Rows from block 6 of the encoder, named by matrix and row number. Rows with one number belong to one channel. Each number is 128 + 32 x the weight over its row's rms, rounded and kept within 0 to 255. All counts start at 0. Numbers have three digits each. After the name is the row's rms in percent of the matrix's.
# convs0: expand pointwise conv (encoder.blocks.6.convs.0.weight, 480x80x1x1), inputs 0-79
# convs1: depthwise 5x5 conv (encoder.blocks.6.convs.1.weight, 480x1x5x5, trained with AdamW), a 5x5 kernel
# convs2: project pointwise conv (encoder.blocks.6.convs.2.weight, 80x480x1x1, transposed), outputs 0-79
convs0.126 099:147173125119150102091130127086130120119178093135152129160107208145088095098105132096141095105117089062059130162130130093166102116095130122168096159175140101166124097086173159092156120168170142080154118131093145059105163174126145079106176154
convs1.126 095:135092091125147104134099096083047097115119085110123177114121139188163145130
convs2.126 092:189103169137156187150101139151121122166125116149117192142132161087120134154183132136155182159154117109150141158149143128157101196163112143169107132111149105080141107183155150164137156120126128124104074109092156183230133157084128098173101080
convs0.127 085:126175099147166113134115083135136103175155062123167133146137142148179160105179134130195153078130093117132106156092169161042218127120121077163078144115182113092091141118111113151159144081112093144121159124145102076154110098142112138121116154
convs1.127 100:150185140212189129144111086116131134166137133138100106164107150084111111100
convs2.127 085:166152115144142124138101115113130146171167161100131209102122102119109114166145113152099059110125156089177144125123135183109106150143077114106143174126137072193124153117066159138130155069225122126114133161143148098172198103105155118091113125
convs0.128 107:166179096165176075142073110156112128104112127122097087077203128101105164151122079089124174069138075084175128125076125110112125158130128123152131098143092130143147171080144132165209157099186137125095117161114091160101101112138141118155105155
convs1.128 102:149173231175185144109117095137129097130140131103149130165160148117133132140
convs2.128 120:172166159124175139150134135071155130118156111195100139095089096078113164145099159123116125079140174193170129061165106100108102160092107115090119073068100103100097083140074173117141158140167176116121160125100111151102128137093162126093159103
convs0.129 094:104069169122165146122057148155142172122125157147120104121104090117144167174140108086084099113121151112132092136078153135092077113111097124211139111125122128158145134142200142104141116079152160084145156114157205109136176111108067148110169073
convs1.129 100:158163165163148135130147128127129139040094103137099082101070155134087113101
convs2.129 089:072109153073072173174157065132150091127070084115158107117114171096143125121124103126122165134080158178139144103096153146162135204075122119125122108130164190118165122118112116112132142165088064111128120066092072121156104135138145151171172112
convs0.130 086:152148120143137156130127138126136111116102089092118140102108128048115116167157127070126124147064160166077129086148197138102117169093181146169115132170094108079195065110107160147130146153127108173150204145121121084124192097107143157121156160
convs1.130 116:076075167143123130061124130164120055087112116136076123136104134132109124165
convs2.130 083:135104124154121146171141080148086109137141126139158072116164081151181115111131184150105125125144130103113093183118211071145128140117118093216126210097123156147122155118161096080155096104169190140117116105129138088189162124141124092127114156
convs0.131 094:136174107141170182063163158123062140125139155076132164068106229070105139137102145127119198167147116080112164124163111116162140161091140103078113094123131114115089138167116136129161141153128143097074160104174124127117112119111150141107177103
convs1.131 100:109109120076098139176176111097104110026126126117112092133162128117147152137
convs2.131 113:144096159123111124141064150105107164107106132136155095138174152120073082167102066149000107072142106150080118152131120121114126130179117111120107076112082080128115139119113170136129149116106123159178106161109111119115096106090133178147102088
convs0.132 112:157123094142123133063082105167117114119120121099115085103151120040106147131075091122220176124108107146139120111096161133139158170127159150136114110119164080077108138148156188190170087078109114165151130157126155143088132124120120116179084175
convs1.132 100:167159138132132113171196073186133151102145157103115088107097082128110099107
convs2.132 124:146149152125122165148113092144080122114109122144158132100079146047141114161166108104079106126044142148176166117168155130107134130100056142083192145111117163114215097126147147124125130134150055146109171105186122094098117113144102117104141166
convs0.133 084:142139193084105083149120135132118096191065160122146117094164101159086139147167096074132122125119108108085177174112078140201131171070166159160102114166128112099091106108123115138147145098140144118184133143066159109159141175109121075092109161
convs1.133 097:135163134124137113090173099112108136062094043158139098120131126150100182121
convs2.133 099:136070134136178113080139099124106163081122133139155106076141126062130120074104195148158189174084175176151118108171135132134123112198114153100158155145134142116174159109204137137093148164145074155104142115104085103131113093068127121131099129
convs0.134 091:121054187129140113144090088110157166126132104145140052116131139100164188083152120129081126137113143129102126111121157072079122122135157091245141124106139120155153138089171120120135165115150146107089108123196185127122156076103091137100125107
convs1.134 098:146140180129151128123179138113163157115081083146107080082078128124096108070
convs2.134 099:065166160092055179161190104114153094151058108101152105156135113127182127203093112128099198146107205175092104108128100154191119132116122114155126112143163173123122117107086136092118135182100099148157137132121120119142098159138121135126145116
convs0.135 095:128115091127122148167108081207158119145151165117104101087115123117131152101134118107110135146093159132185150091144142125104117141098149103145077095157121091082065146161127059170172113059172154161127182134115176047120069112105113136142159097
convs1.135 097:178186197123115154136118088098107084130095100095124138118085088115142134082
convs2.135 106:161148174136147139165159088096083144158156105114129186152142093101145103122147071110087147117070179163149171091086092120136137099088089078088099111103166182164128179170089120095111070125148099126148159165177161110193120133136130158120159151
convs0.136 095:168137154142083156160172047176107130118149099202156107121160053124124169097130089116149198137076085176092111136126141140084131132148113137164110160141101189098098093140118176173122115142133110153147144103096128055145117134087147126108131090
convs1.136 101:099146127133130155152042064147132139186148160114125101165136100091114091142
convs2.136 094:098180088100159123123112141091151190067132098168098148121093090143121159136191129118137092132115166167136148065112101116104131124162136190106128066076058112120135098160093148143174156167139115091122142091114122181066092152149142127080160100
convs0.137 112:115140110147093094177168059122045190128104091141135130137137160140136131126097123184141168159102126113129169153130178113132156155173128081133169142076048131159119122132119116117158085122114170098138058154157109194150125078150108128083149091
convs1.137 107:123142126126130109112121106151144127172160136113091112113070061099077076062
convs2.137 105:133124104131096093132102099107126162109068080117142150132127151143091091117127117161132104152098122147125178097124107213157122126145087117139168148048163169132169096134102072124163148104123133126117098071108101120200095168189157122166180057
convs0.138 102:169202186174110149150126135110179116171155121136113139076162102122124160093086080122099109127090086114098113122072128133145104078147094117131115181134119182116101101137090133203117109148165120179152120076116081164121129121073178154167124078
convs1.138 091:144141144138136109134201110158127097132064147123064073077125157147163133126
convs2.138 091:139137160153123112156113138129072097119087115159117106088081122109151136145128196192144101116204122106111107105124168118142147116149158148179048111144100104118145138152173071121082126130126149127086149198099145132152211109081071146104082136
convs0.139 111:103128084131109113056128169070160141155102120158121132139096097125107134121158144103171172101135130164167125145119174177119117151186075110130122139101159121148075109114131112162136073152093143159162199034126092088127103153200092118172138118
convs1.139 102:066126091150129111123160197129102163117106143161099111085094124100074125082
convs2.139 111:146219117098104150141089106128141131143168132079210149114150143177127158135143107079095078157087116090116148171131113106108129137114128105125135137159092061184113168103173167073125116107116117093129138124176151220111126115091134098112127076
convs0.140 144:129141113055180120156117191138110123137083128083141101130214145131107183092086189096137125115092121135127125139154130118120112120124141106122167134167119186166120083069155130137137189175126146030194128082150131103105095122134110112121121124
convs1.140 080:098154128134148131125102132138154136211070119132142201058119111111132116109
convs2.140 121:136164143167143121109131118134100123079112075104159118162168158078192180116134162131151124152127086151108130094109132066135171139147108110178077162110124195098134145174133163144061187193092146103149157128115133152108165090074123111153065140
convs0.141 087:073096176158126119168108124114149158106110139093123150134144101115109149116146148088208143127105127163087167101145088115183162134124124142074099163151050126116161135166105108168083130121139106097156145124098055102134095174050109196140163099
convs1.141 101:110137147137087148213126110111120167121097137092145146083089131177179147091
convs2.141 089:102129182087144164104129107089127164148152090087137131109122147110141214117168137127123158122188151070129148122089134142102106091094191146130083106136146203139092139095084133149108144122068136124169157151121115183128182166146071153081094084
convs0.142 076:119081095150132121110146142107125114131135130135156191124168128148135093114164085117120150095127084173167098121124085136104094149102124152146116102180085131045117051189177075186173101130156175143172137086119105080149170150075137160163136128
convs1.142 097:146131114110114170134075098162203128098092176169132110100172164129095104128
convs2.142 101:089175174163127094110150152085152095160197142086086084108157081173136157130172130128128130099122117136142083119138083131154173111099130049157132128167072139136159120092129146110136105164098184112124147218165114148154183133096135098080137121
convs0.143 097:128162137133146101070110129126150169094133116175146047085119127104161138156140156146128106155115076116149148176122145177099088089168084117133167143146166080154142216083109147062098074116113111169116083123135137160137138129167148061112172114
convs1.143 096:127075173102088150057198126084141109168092122103144137123113130141093125141
convs2.143 104:134081146094116127117126160145198174170132134141053164151138153128095162114171111094163100164127165105162100131102181185115167104164147078159085132142123143049158113156151086130096177158135176090156110100122125153116117153128078181172161137
convs0.144 097:135099150188126142147118081159108093141169139104140153090131124132064138199164099109156179140126118161105135083141141149123129172143139090124079127157107118156178075154146133182130078141109116190121170123065101054096118097167081149168168154
convs1.144 108:154120109155134122078134131153095041071140138069118092112119136164151111097
convs2.144 104:103075090122091138132098071141140116073073156160186042175062153162130137082068152162156146148106140122117124134112170136125121066134118185143128113096165165157144133154167153088162102094109126108134102108145158146086140110192172132124143139
convs0.145 100:113123088133076187170172143085150124147097120156100191151103158099148197127169097077140112084058109183094108128154116136091133133152073092139184139112135139146076126128104114133137194116157152162176158091182104114134113132150135155166085126
convs1.145 102:148159125120169133119067167157128106113081193146151054134145146139156151101
convs2.145 080:135126084137097145095114134079115155124128162176135091114138138110103153145228105060095104152153120098163129139086156142156127111149131060178177190117138140152158127110132123154133109149087179069082134138201137148179107073098143082126130137
convs0.146 102:092137151100104168128159153164098089161129102136155123111065059131091079142161107136160112143182120099092115202151110146150110137119070116134099121137156186075105116179176135158115164108095146147149117117145105076170118160163046134159156087
convs1.146 104:097085120130116088098104123075036107106142155123156145071137150152149144139
convs2.146 104:193175094170155172087141142109176154098159096118125158135112179096154099125129165161108157154145128162152093104219151107131090117131140161103111114153138124105111092144122191163121157150135104141207138075149157118121139083124068168163192126
convs0.147 099:138158113160137120064126151105159123163086144095110093079090173117087082131118128148156167060140076152141068121155187147138098118159195176089154148170071105136142119101136164149105104161113108199137127128147102180110125106140193111148107145
convs1.147 092:113068114114131150105136116098141172152156101140188096134077194175154125108
convs2.147 099:157083137093132096129154125150073141118092116139091132163190122119125127094141150168141108118200185101152178136179136121135147144170107194156085062111173120097108152147106104156081162080138096143146063133103145105159161179087122131162166176
convs0.148 081:104096119120068151120183070160109172147120072107110109085100125127077080135111113142204126157135082134126207145103159156161143129177157150065181127152097129104111146169088138141102118180118111138075130116164080123150112139146148137173080100
convs1.148 102:157138149122154136159090118170095091104149162074104113099081083091073090123
convs2.148 096:111196147104047135191134116167144139116128140130166153153113094115134150098168127106127111127075196135073124127126164138154158150110125108117195144148094206061107063136131099076145119092121151197170102122128103111130112137184149118144123142
convs0.149 116:108130147128153142073090171099156119094048160119075117114105157064106107169111135134174097117132151176079104129174153152129105164118112106103158085140091072172158073127126180148095078108080127176116146169150097187145149149125151090160109130
convs1.149 096:138102168160133135139143139174108188104121163152202057155170126130122122130
convs2.149 094:126239122137117096098127128119119189164126140107097104121145110112099136107165185094202147169108183093163151159087124116075159113158129187112134124120145124074108182114139100126087099145134145069075133134161094138122144139093172167121100095
convs0.150 099:131121106119151090107140090166106139120123157089122152103155098083126132110126089102151097116127122147196137049168157120150152106152182158080087213128150131132179164152118155119123104069169106169143134171136158126093148065080139093074104185
convs1.150 106:119105097140137127105106051115071072111107187136114133171146140137113176154
convs2.150 107:170125081075166081063115134114102153098137069086130121119119126132074095097107080169091122147187148050133155171143189104099117105155116101101133183115145127100171132115161145189130155111143139104081100166121122119119109085162131177117157176
convs0.151 085:145147116191130100172175132131107098087141093048139113158128182091131070102102129112132136128140140136069168101140134095137120141127138152081148093165052167129162146103220087120082125125147091164152118144164084164101133148116089148159102173
convs1.151 103:136096144159112115103102142056161152088057084153152102094095135164131148136
convs2.151 082:112154086125164137137126204135105103141169123098120140156169174091137193131100117163116076095132106139139131110139129137214136106131164107129109127148143168105152131118153118093156126088125165160123067116118135137114138086093154036239103149
convs0.152 102:128148147180160094091132149099128080112169122163143156147116221101131139138072133171091082124036088187128077130154142113135105091084099125163143112161150118116132140080145134126127098130152169132141080160155180174143109118085181117127105173
convs1.152 107:133140093066071099130096160115097169159046109130153119135091136140115155135
convs2.152 082:149108140146128128143141093141156122129135123175123148152129209084178079162097157131085115156086092135079106209134117104167095142172078111104144123122154111134123129139213094100103087104160068134160177097184104136140126166173086125177121132
convs0.153 112:122111120132177173120096132126170081152065115147095111211103119152138107082167164153173125101206107079131123096122147120155116131122104193155088163144156101112132182079098170119111085086106081100127112109128112168138117083140144092184112090
convs1.153 091:113119139120128140148222080132163158067118133165153113174163116124096150140
convs2.153 096:180104111136093157096176167151155141119110107092104136201116145138128112106098105132125152099118138194110086116163095163143133044175142093147067146116220095069080120165115119099138142140113123121160093115119164106193123167116116093145163123
convs0.154 117:115117156153146145089145139134125165103118128114090114086182089137130142143134117077165128129107144082159115157098109139064151144157092110151202082147129110165143158099106175142114169109112135150047121093212094189121061126145104140193087117
convs1.154 093:135122109144151167176173104165093076080122089107093067108077142146132124131
convs2.154 130:148141135108134131133110110112157142098117106153156074139148098093170127105104139145088097043135173102047128092191118110181130116109086158169080126164144162090129087096084150144128131114104097168154082143114171088105094148154167115091112209
convs0.155 077:131136122142110140046154159141143124138113111147154174116121148083156160145129122066138164123121056157142104059149168193117171136128089144179167115181119135107120106105173178134116081148134123195160154085129125089100174085069101107128145168
convs1.155 100:062104134060108103129099115083120091105088136092101098151144069148108108123
convs2.155 088:138134069143157111085105089105128210069147064128162161157154144172173099104116197169150131131160127122112140122192099107137101071109141138123123102135162148112160154073164137121170161138079106103182162119078146124102084155151163167108139150
convs0.156 105:101146158110114149156141146162173080097142040101143145161131186100106139141128149126110160158110082146146160191178093164093112139154140094097105071121070133043138107135130102095138163102106176134132127096096148212152105114129122133087162149
convs1.156 091:084085115152102080101089101101136175160077097109124142123151083142082090151
convs2.156 092:075151133114139146202131140155107062131066077107158170166114154133146126098136114140157110098155107126072183140198113126107138168108146156121107135123141166121164105134137103114169188159081198179200091133133155120156124183104102117156117105
convs0.157 087:096102113132120192199117075115146148077103141140148100133155048094126133110133147170115141194163123180146136135157147126091140137178151119070167136092104126053078177132095131139076141170140097127111087100112131117179079129164136162112158140
convs1.157 107:171150149100149110141134104082060084146134103132075070162121156158137159154
convs2.157 083:107097161139142151164165190089151134140185141167040085137130136092150172098109103154128111065150155138123110118132147115138073105156091127182061130136110080120102094146096140146100147225104143139085136114111128185119165122089139108098159117
convs0.158 125:109126141163132196107096168093136049158141106164186127162080171110107161152117152115111132117154104116117176151169097105171147102126054097162125104164134153103183091119088142094132155081137136108105054129113184103150159152115080091109140164
convs1.158 088:104099119117119177150217090106170145189123128103141078123118140100144157130
convs2.158 125:116128143193083073148110081111142156130175105167116135098165118125121139099139109111135134097128131097059168150047166077148112050079112128133182148128068084125133163073137107126161119097089133067078093152125172140130124175142140133127111119
convs0.159 104:189094162162143202106111143103079111092125136171127078161191154042129148144114137153080175085111073133123094130123141098106137106139099111156125121091146127122105188101105185152125074136119164112119102097133157181095082116165172156120131107
convs1.159 101:151141156169155147076128143149091119158129170104127144191162136062137182150
convs2.159 110:137152128142144096049114165085116146160203133144098080062134111184087122122149175147098113127111127151173142130148112181098117131121085111117161107128125111094117145139128110056136087197147137122106167149153133131057165159096166153051148127
convs0.160 086:068174155138114131153152113099155208117140080146110163116079091196148163116217120054136123148073164092117113147093126128086173123097124087110146104106146133149107088140096088136138173130140146108142120074078129090189144140161125116124145123
convs1.160 106:149090118105120162161103070065094133104080066134151116102132140127093154088
convs2.160 085:102191144109144130140174114140149193102202077089130151168147094034144172128133167096137167116137107134143106175068122114122117108072117137070167112135168135067104142076136118136145110172122076154099092105123076099137129136140140111101103111
convs0.161 098:117164197142136159144131132153161081108116092085148144171138135181062102139178152189137108121151102123080128129107092124111111133111138088075137090122103077099106100192085129102117075179151149120193135126124081147121101045167127144158143146
convs1.161 102:154146087124126124097056138133098082082139166098164174134161137158152074130
convs2.161 108:150135146134074141145130056111176108107091101113117040099138142154156165147124101146136161159121154150128125122161150152108130085123148123190149139142144194108160114105126163086058099166130119137157164162206192181126106078150165170124133156
convs0.162 123:220126194135103104127153129175157160096100110121169119169131153095152093144046147099142103122109099135143123102161144113132090135105134149173126085165144145092117145069121125101055124148147213111106092138139129193106165110138136137090071121
convs1.162 098:123150147138143125162075136149120179050118169100179084095162112159119145143
convs2.162 112:126191151156132146126136121128153109153127130129067140165195089156095133091174097160188146122156111168137144160157140126090139127157147155142139172103180144088114091126149148128137127206115188168083156092101105085118163065067150158153132067
convs0.163 094:149094171155154091202110076151125173195113083126143081078175138146109081098101108145124124170130141117087134145101145123187126144158109122110102112088153156194187132123132080102128143128121125098109124138112118073145194101087212109134138113
convs1.163 101:162127109128127129166096145104145179086053090194144138131137167144146093099
convs2.163 104:109093152159144115151201083070131038113192116098107128122101093124151121165140164159131129124159112146139114085147153157153087161123114125162118134135109152102140125148152167133168184126171118157158187175117186109133104129123180106027139141
convs0.164 143:136166165119155112137134101152104102131122136123209082111083146088152135119105123164156145151097107193124171116150087086166127123112180134096091163118123164092145099121135138086103087186129105166169122156070154103078194090124154129038132155
convs1.164 108:146127132134143088145119124137046124115079061166167163171130146101110146164
convs2.164 162:140169152113106102126115148105129161134107136102106155161127186133108146157092136065121124143131087075167142176071136124090113152146113080088173097091125095165095136147164124152169185143157187064054129101156077183163109130144107080152111088
convs0.165 095:133115153100122158087133159103187121146108112085164121081131093121078104143147131079181123080164121134062144100109149103154133235104158143168134106155101112084096134116074068109091113151107126140130131120106139130130187159148126181161063088
convs1.165 096:132139110123104144074113113138137203111085124149201063107125112113087114113
convs2.165 091:123103100170149110070149082115089153124099191193105188190124105076147141126132172082170149114130151169180116104138113192158192097188108093122078133134128102061122102100093114129126086143126130127115128141109127138108141103150086160074127108
convs0.166 102:143201090102147161119133144118100103088106124124070153103103138106143103114097170162162118165139112123128126080203089105147130207089104146144139075127068127091123178137094118159092134063111115085119120083152125131122175112122098158176157198
convs1.166 092:095103100162145108098131162163148191157041094141126083145102122120111137106
convs2.166 100:185120099134194187115102134118121089083052124122178101119124134076137118118128139129169107132131100176148133137183111145128208155134155118099117051073123106123142131109140159156106143160082112166125142071124096148138141110125058188163160155
convs0.167 078:087118116128138153105143153070122129116141121076190156133068097140115103126111193135111106176145189132117138077161173122203145112101140132116103127094175122151158131075137136081131162180072136114085151088134092091161129067138093146186143169
convs1.167 108:124145126112095118099097111137099061145126134144176143137105060079055115126
convs2.167 087:120173127045025153167123174132178164141151118129130139090161181121128168160148119043109154107103135119079100126109182145104119141113162121140172143133158155099084186127109119131114141139147132146160149175176104194128107099150099139153124143
convs0.168 093:161167127119090135144174154113155071135128137087103133110155147067120112099111151157165156145104082143135162115185160188059103154191134148086209092117120105093158088113113101167071147118109120091123090111159089115104150124148074191120129135
convs1.168 092:138160168130170147096124077133097115204130103172183160108115137114134179122
convs2.168 084:134137105078090111158104137103161155168104155112070146132137152080117106097084086099151113165129125145130137155094203114069115103186186132103157124089152108109073172158141118131096045133127122086083156164106117184119199159133094127141126107
convs0.169 099:121136121126110132069086158173117133097133123188110088140161146177139187145095052106162139112163117093131109164120124102098080080146113120147120137105139096160105132111099177201180112139086148099090141147151123143149025157147124117187161147
convs1.169 100:138073127191163143141108114157154167111091099137139114128132066074086170142
convs2.169 087:173193196130107107114134108108081159151139129188098106147152105138121130092140064099084133105099146151067110152172119078150099146092108122122135128105122167107170104124141115112149072088135172157090093114129069152102136078096150046189122135
convs0.170 081:103121129097091125135177060109080128125132139068119139106112130121109183160141105123141158175138120191119196115105106131170187157081035156134198144106139114132125153188087112139154151187102121118073144096128103161180161122142145119127133144
convs1.170 107:109126122136142153141122108109112103076145157099069078062099109096070085133
convs2.170 085:154093152087098132130124121143138141156137053124171073107188107102114124128102098181132094134082163133086171127168164165201130170119071128130136149123078144081149059051097126170120106118118138149121103132065087092128088135128132130158137091
convs0.171 121:125130118169088148104103140053148099121127059111149082107155148163114141150092188137108119119101121164151191138123147115112112054143079115132168137131140160148130109086145189115126185181082119036150110072102139161137151123090095141133089124
convs1.171 096:115124052072132114153094074132130124100124082143154073125119122144065118109
convs2.171 122:128161204119142136091138208093191139124180112118085112123139125146165143095089111128135160118106141148104092130163127123140085109117129111108154139163173175107071103099058115101101137197106114158208100095124119163138122160054129169114151122
convs0.172 075:143109087095108156101094099133137090138159187170117090069094076174085082147122146150133137131150153138097172190171072122153094114134113190127084117140118158137177121160115174096151126138110095127141099122050150121180143176173168115094105096
convs1.172 103:118130118128126131108114119139087127079092072156097036128145160186096120142
convs2.172 081:095130124155121153133098187169170183106160150156117080134068139117123135191138199144166153140100124129162105112197168127084108149158150121168078100180170133128168100150163102151122122164144114126178190123111144190117114124115092080146156175
convs0.173 136:103130122070195130161114106155077057125170129132092107107185162119102086157170089154081097096128133138091126179118151130090142189126139139147151093087107139120128133162142124216115127131140143167150091088130149059123083110171076144162126107
convs1.173 103:192158102146164191175116107199144120108106124116083117161128125139128134167
convs2.173 119:128177163049136168167131179113098109146129142091139091119124146085120144128156113079118139090138143155089116133155111163122105092124068132141115146158179097113106050100058097165082101180110170145152130068109119070061133131085128121138159119
convs0.174 080:123122109104159118096117135133080159122129121101135173104128141137119112189125064060121129098115090054117112088108111154104146101175184176178170124170082097118092189167157118157129118117162057175188140140138111117085076141128104112148165136
convs1.174 110:145105089105104085104088102104087050092082129114115127135155184117131131164
convs2.174 074:107113115098162151107089159096153147156108109092180168128112142132095096082154131129097127136182126102126127172144162078129097117111157172107062177163123110127157127163131137184134157078136119136159066060084131113214111160158083120184174143
convs0.175 097:102200166135150139121132195106180083129108147131109097138131072154091125072136174138159130141160140101108088189118107132104070083176156143081077147135140091184168158127122087166111145156103079098129121083120065137138099107157142139147178144
convs1.175 103:138129157144121147129213137120145174206143127124150185160139107101135103093
convs2.175 107:181120058062113102121102099142100174101141158123132147151193149127078079065108161146119108101169141081119170119134175130094164145166104188092133157130095107130086180109145115123124146068124080124145107136065183133122152170127125139141085100
convs0.176 122:146135141208117113139158159129111103127122110180180115134130160086074136160150135081129170137127129203110175104134158143121164128144055065092093121140146100130175155113167134097131057169092109079123134042103145140101118110164116166099127135
convs1.176 096:147143141147139103101079122124133177065120114178094194113091152157083101134
convs2.176 113:116115162074139150213181068097112108125136104100119140169124123076164088108177101126142151115138120179136103101130143114109115174115143238136149145063147120093094156123123122114109173102147132171100164165105107125100161082142067091143109128
convs0.177 149:139097130180140122173105103116159050117136118143018102117136093114151121115126084122199127140094142178109106120137145098146103131150111137092124121148084158111180071140171120180145122137082104215109130148097127117156137140062156149150165108
convs1.177 093:142135127082122171151117111119192203178155133139178104148128099155151090114
convs2.177 135:119185122123175053111105157080127111152154095139107062103155082129102141128131174136150135133153187152135131111153090084120108091104150144158148100125162151097149148071092100147116163213195113155090124161101149149157120136115180189090162147
convs0.178 114:096114097085129145159118068190122134149152126118142128147134137149153151077134088114158186146042163163139129149132074128078154156166208113074126137153110096124094171182139066135086108093115081125186160133143139095084117106135107108154146132
convs1.178 106:150189144162151187170128124113125095106084109098083080145177133157094128138
convs2.178 100:131131186175122193177159129136161066165150157144109134103106127111153128142173103106106102143086152125130118127087146102129125168098058132100100138098104154172182140172126136126142093106186088091108153075093127096183110120081112155163132038
convs0.179 088:122142087074137121087170147156117071130117160131120105074156171104094089126123110193123055125139076157113144116147144165152187139154142129124125206101117086125098152203132134164085142129111121174159080094140164081151098128185143108094113156
convs1.179 102:075074082083091127129150120133208153112110137156179128114161161135126120148
convs2.179 102:202056069110103166116079108121150167115084142146137112103153154103128133147143154130106156141156086135088139091130149100151146103187127137123037108088119057130064105139150101148094137129106086111140105091088104068093128137132141110192153116
convs0.180 125:086092099089121200093166194132130138139107094058172131130114096131153117146115157119188097139112109171169163069123184155139095104138184150089149160175144111193106120064115114099134100144101110132147161084143152099112114115125154079114135176
convs1.180 110:120147109124101089152178167123177168197156143117125158123115112068161140085
convs2.180 117:146115068125150141133110136148170164065088125129171159106118103135131107118148151122204135150180069092184123062113093133086140113113166161117121141189125109141162134106120139141112122109113074076145225183145164122071108118148129119138132179
convs0.181 072:092075145137150117112099128146162195147100142104115122124126148107155141155086176140167145166148173111177098057137155134074115092130175124139161139090135123146156133080098058077124133104159129096124151156141134181114184115094105178063198101
convs1.181 099:134167135158094108105135175106106175201148114094105200141138095133140103100
convs2.181 092:139157162114119125109147122121138167137168199183130199087091131135136123165156196092100089084127097079133124149098059190200121140129099153135107105179127097153109160141137080140094076115129154133095095169127124104096126150137135128117104051
convs0.182 066:083064102128146144165092117095149091088120155089139113208063142099133143097162182154126153088194177114120174095138096064177117144047132181134164095111149149119113117122128131120161143112142157097160160094102119162105158137146099144158154135
convs1.182 112:089065049107073132126137117090129168144152142106086165129146135117142156095
convs2.182 066:149090077136126058144181054207123129088108136160099151156133206125155171111150172131136148132144149199091088118120133126134145114134170144139096149104160083115144162123129154164153130079164128133186068128151191106158112124086130144143109107
convs0.183 114:117131166085115163167075145131131117141116140082127079119129082149142091158064210126130096193138130088154160160122130107155134113101096096155142133099158177160141072066136138067101139141079127091105128160164163113157214122108104133082136123
convs1.183 103:133145188135133121111117103154147123134153174149182154154155112063086067093
convs2.183 116:077136116145142130090093175144113121182095168146183170137113156145112114132138124147109056123155090074120122128107186145061140124146147095121096110101158109183164079128150117133132091171194179119092109162116088071128216164125109111117134109
convs0.184 093:191126082146141124141071126110228143121106116151105097130129137173096107123179173135152126076132153137124107078160136083117142109137103150115095072181154133137149155088093157129097170144086047124151120101165098142091092171112159136165088166
convs1.184 097:123161119116161112105194177127171127072066105147167147133146111136086087132
convs2.184 097:129145109072126124122111157115150137091161072160128100174123109139117093052177114170132115096131104101124117134106133099145168123136153112114024082100137135095150108182137099099121073132136141158173094087075109113182167194121090080137162101
convs0.185 093:069176124143145133102086171115158086139182111158153072151203088120121110110099133121149187182152140082114137193093155174110091056173091122128097122165158127168118091104053124102130140137125110146081115162100107133141102110130120105140152096
convs1.185 105:120109168142133106108197145134123139233133182141125174122128117101134130119
convs2.185 099:195087093108097065161143153230091147166106143139115154111112146082120149082094161180119122151165171143162164133109192135117186125157126160147103145153116182097086177146132144113132117092149155142161090132120161117129091127106128162121067114
convs0.186 092:182115170152105081159146161097120093166099103118118115157145125121108142145043133148129134093173055177147118137093114099181108174077119078133126153102080172106140122140138144203178118154163117181161108148135107173078166135121176152144109128
convs1.186 106:149094159134177179090124100178179076127095116138135137061088147137120130134
convs2.186 083:139159133082142130196132141160070129169114174131136113109168133138109099143055169111127127114103104175146100076093131122105114085151091072157136131133089117121068185156119131091089110162129153198062111160167048126122142144072132142142124132
convs0.187 082:131147174123148131063057126139146206101144135166122112127125145156155115111127136121120085097118120116109066206141103155135175113123156142112165048071101138172124157090131100168110130127178152123161164158071144112066183160159126159124121146
convs1.187 100:124135136096125138145160074134151164112118166072128067172081130129169189116
convs2.187 080:087096156134189123091143111144107154122048139090193120134137147135119096125134110155210148206086110154067163050150166146113123151144145152148094117117181099109122124134138149130173135123072147142101116092145072088140140171107107133115153083
convs0.188 103:076092135099152086089131136106087139105123118095131082112085119110119114181126211119146136092149174148192137127105162072175108156092096154098153094172125160133131167104084092089142141143126148147059123118125167161188183128127144197122095143
convs1.188 105:177108178108121143124145128139080104143111167072098171070161096093155098125
convs2.188 094:129091123140125139167166100186168122131106112177123105116097115156089106158184057135060140146058132129148144132156099116146160119099074159085198136156064137140180157116127133122166098069148107152071137105125107085126164134164076103148156132
convs0.189 080:131068154205147105121092137179127164180113151161114095119065054187132134150119139163139143076122128106120082122082117076134133126146138165181091145103120127124142165138159085112087113131158099119070120046126107100094154147109138176145170137
convs1.189 092:135100085139171100126144123099139129226126087120128113147181091094090139131
convs2.189 095:144177160127127101093119130155150171148123121167167114167131178154099148137149177072101158126063143150162118164139092145094123111114112161127093097167120147075152113095147054075078123185134172082148101082159151115112120104180147209121136149
convs0.190 099:171069126075167133149093117147116119172140136126124082103162076130118134122122074151083082098108149128095147084121136115116124108091121092196173100104141109128170133134170122147149147076164177189118145129079205094087134074139083193118127123
convs1.190 098:157161155161154143142132139120152151084064075121158115129060103123089103082
convs2.190 086:083137138091101118168161085129128122141083130068144132154135089112179126111083145142164175134101171213124152086111088149179125103049147106100161136116162160130153112093089104111169081162093083136140152105111092155143085137079130169137186109
convs0.191 077:117103176107101098143143109113138199140116099125145156050062154179113141121098095143096159156109117150094143164115096134138097136153152109133144145191100111140098138159171079120104162161066115118131052113160131085168113190175125138105179179
convs1.191 100:160119125083150124152148059195201121151149158149127114082144146124110138155
convs2.191 080:080098122204143090155146117108154067202135187160105145117130137115125095143155090105117108089120097151162114120117161123145192093133103055091100131124077069158159128163132126157135091066111108097117103169084106116108173115098097116135082090
convs0.192 119:161149118139114143095097111180132052129103159108193079147068121105070157136143126136084076105154122113115162087152155141144126176126136165154097062142095149100156090131131136117101086097134125132182099133101192126125184148150092117182096193
convs1.192 096:109085100116123094104129145103119094070057120150198173127123176137133145131
convs2.192 107:152102103149169177124121125108072123150089132149104192120118151085128125124137119229163131143149079090126158115140156099147131122183161098110053100077132101132144148168170126150099132071166165135183114106096130126138131119190071096178131158